{"model": "image flow-matching model", "image_size": 48, "norm_position": "pre", "activation": "gelu", "head_dim": 64, "parallel_block": false, "layers": 12, "width": 160, "optimizer": "nadamw", "lr": 0.0022, "beta2": 0.999, "warmup_steps": 330}
Rows from block 6 of a small image flow-matching model, named by matrix and row number. Rows with one number belong to one neuron. Each number is 500 + 50 x the weight over its row's rms, rounded and kept within 0 to 999. All counts start at 0. Numbers have three digits each.
After each neuron's rows are labels from the 100 images, of 14976 (inputs lightly noised), where the neuron reaches its highest value: "strongest on" is what is common among them. Only what is clearly more common there than usual is listed. The data: rendered made-up planets.
# fc1: MLP up (model.blocks.6.mlp.fc1.weight, 320x160), inputs 80-159
# fc2: MLP down (model.blocks.6.mlp.fc2.weight, 160x320, transposed), outputs 80-159

fc1.176:492495465484515497493529525432492602395570488527547556518472516464479548508442517529433498474469585428588495468457419477450530427455532537587572521582473469492449518369486519548492477478452504568393486470481545484516473499494616500544563524
fc2.176:558636466570482499572497404471451517532504520462444549574548513506548531429575511486604448440561422489416593465584574552465526518456404548525417456539481470444580432564538513500561428490516539460492463483529401460455513533468546491437503490
strongest on: cracked ice world

fc1.210:469474500516507583492593444476502458565530538476567481528501429485526440520398464440519445456533485553443524562525405505573536424531482518451501486364526482499475409455598607360515485496562447471497549512605427509517477509494524436385485499
fc2.210:458396581474499413496426568493539482504477454522504474504475608494484476498515551491462611566527517588513480537506591497478447520514542406521542531582485521537466582497368470487488466563419462537531524505472510470502530461507523510436533368
strongest on: lava world; banded gas giant

fc1.240:540503528557387488551469632400559545445471519528576507490568559396541559432453583535437478521546544510583505521505461494451482497491467528429449530525519512532544535458454428501507418499406484536493468502529565512524474465488582598468533600
fc2.240:569482516518613542471490486483434478528532530478520501575525456529471605544471532491440483393476446458382431450482435491472553498434493515510542501505502429446534392477506503583388520530609491472446412487459476548491560429600539563564474612
strongest on: cracked ice world; crescent

fc1.72:419526569512325601504594445513531477458463517537500477473527391556524429575408488437446554577542455511493479501460428449540500421551510452457445445500492507523592486457393577527547545435471492504511537520613506519500494535462417464464462512
fc2.72:532378543455626491378470499511469452580539535437472417537548529502479517517550530568436456503467522503549406489497439522465492546475480465516563597532509542449467529482485425569365472539595467476468456439416483525507523473527526512468492459
strongest on: lava world; rings

fc1.269:515510464518484473512441518470494508462528484480525509469511524472483488494422577600531463558447580505495531551465480516535538476641445556464512563417499424507520503406475603523493423483386518470486501523446560490505537516544458564454528608
fc2.269:529506526533572572415548514513476538564455549479497490541497477526516537553501531432435475411497503456509426421476397537473515469372647413504505497536528571442442422478554469530469577435574458473458423465542420525536522485521521510536492489
strongest on: rings

fc1.226:513513487480485457426474552432567548435464493535490470420449545486441551466576562559485533488567518525413440462571511478533451492450596462533535508590490558478546546480429436546526385560463473501466515458455529515537517579525591506539533561
fc2.226:555562499492481587554619486516471484536518539471528500505566494480524513530503540473511431429530457465457590538556416561505610520542436593466480465430458437515578399534523480537523392479560515456441519509514427477476480484477537468486511498
strongest on: lava world; moons: zero

fc1.113:522479501509511450535452400412467422484432550440585475449458495427519475540542508584564410485525429566466513527463450582556562445508482485551507617569522524539463526498513455467522436557464474486499582451387562523514474497481469516525481480
fc2.113:599506529505544540496616546500478497498550509562527512498512448509474396500452511490353537397524535471527514462548415514554530471510509577471504466455490479493516420475530506491445513404483495433532469497535531488523523416551512506527433486
strongest on: rings; cratered rock

fc1.166:539507520484532506548485545491508588404582470555543512530545465493505526497463539515445563547401515424565585556531449421503489445563499538515482526449518419464553424467468612445560539492507506485409487403454626479377558515530500560483493519
fc2.166:509558552469483472530449445440440570481542490436470549467519473545540559450588573543486445479471479473520486452522507531455532515417436532572553426531495471417446507464456557528546546413555575422458437444488457444456599601594527526414511476
strongest on: cracked ice world

fc1.315:417468562501520505470565486540586480499586488472586453434497482473516471557395511417484492547489424626502454601486446572511387427596569463447518530525509512536446526496513474468532515585501532462511596551497493508516496443489549444363500574
fc2.315:552421510462455505467544597540563463481461473540552547488444497542441374515453483527435593503452527406519487506528501381469593488479487576552626470427486465542530450493471534528465498403479456530434423540491535493527486475507471594564504523
strongest on: lava world

fc1.167:463482601618435547492571490434455451443506511515499443442600462544512542490445447477484538614508468484569484576469395463546477496535540455440399501521492502494445547371514465436543474477526432465476527510728516539466540499514505484491470650
fc2.167:492475533483534510487513512501605452537508482474524487554599641435522434540520636462493543525530456507537482549550387535438474583490538562475468547537499482493577426535393478527463437507529479506431491467477472531501557473442561459403550510
strongest on: lava world; half lit

fc1.22:570438556456493524565446519477519563385518414573560532519537600504446580430488579501474551506374554467574510493421453482457501356519474559540463551516535463516544509436425529502555476512474526503496526473429638422447489512564531550519471513
fc2.22:515617520562514571444547486493540521573468541394450483539514481496554457551527509468479452480520478479461479436511529584468532537430497482439526504517466540402455435457571510505445538386530484428460442464563400561557497525504511431513492523
strongest on: cracked ice world

fc1.101:506433582525442416492429563455532567438471470589602503461508541466532492433502554548445558558563524559538500460458526482469524486598581519462460496580511502545558550522420403491546481548351465492587509573438606483487499550518515641453458534
fc2.101:491528465502552565479575471536440499557535542474451489522481463511480528589500512447460447432456479408444491483605412535502517556410464550476553492446532452450498380511558514561410543449601457509404466493583372538527525476486528461590534510
strongest on: rings; half lit; banded gas giant

fc1.99:568378551573482396491409486497440502425434523548541502474472534475476482519459469533485446493515477600646529488381443482548522509420525560502436480487512557450516534424550460479563393521424447483554524534507428510490423504457464582543481577
fc2.99:549573547520541555514592577457559543536518533537538440551554465480538459559471598448405490497572457505559457530566442475544486573489583505394525531552461475484535390453457474517443490448505522518463505481505505534488557440529537425472488520
strongest on: rings; cratered rock

fc1.115:492495527485462454520488531449492590382482486542524521487492546493529599506525531497410499483575527454546524441460464511479503409440519515565507510587453452474402549337449456566488434500458466541420509489436528492567482531477582498558536542
fc2.115:546627453563525537546556444513487483541528539445501548525566541466544546474519554484654464357509444465425590489623494552478535540481458574490437532490505513471577350543563523492550412492544509451513472496534404482455463514460518482393557506
strongest on: cracked ice world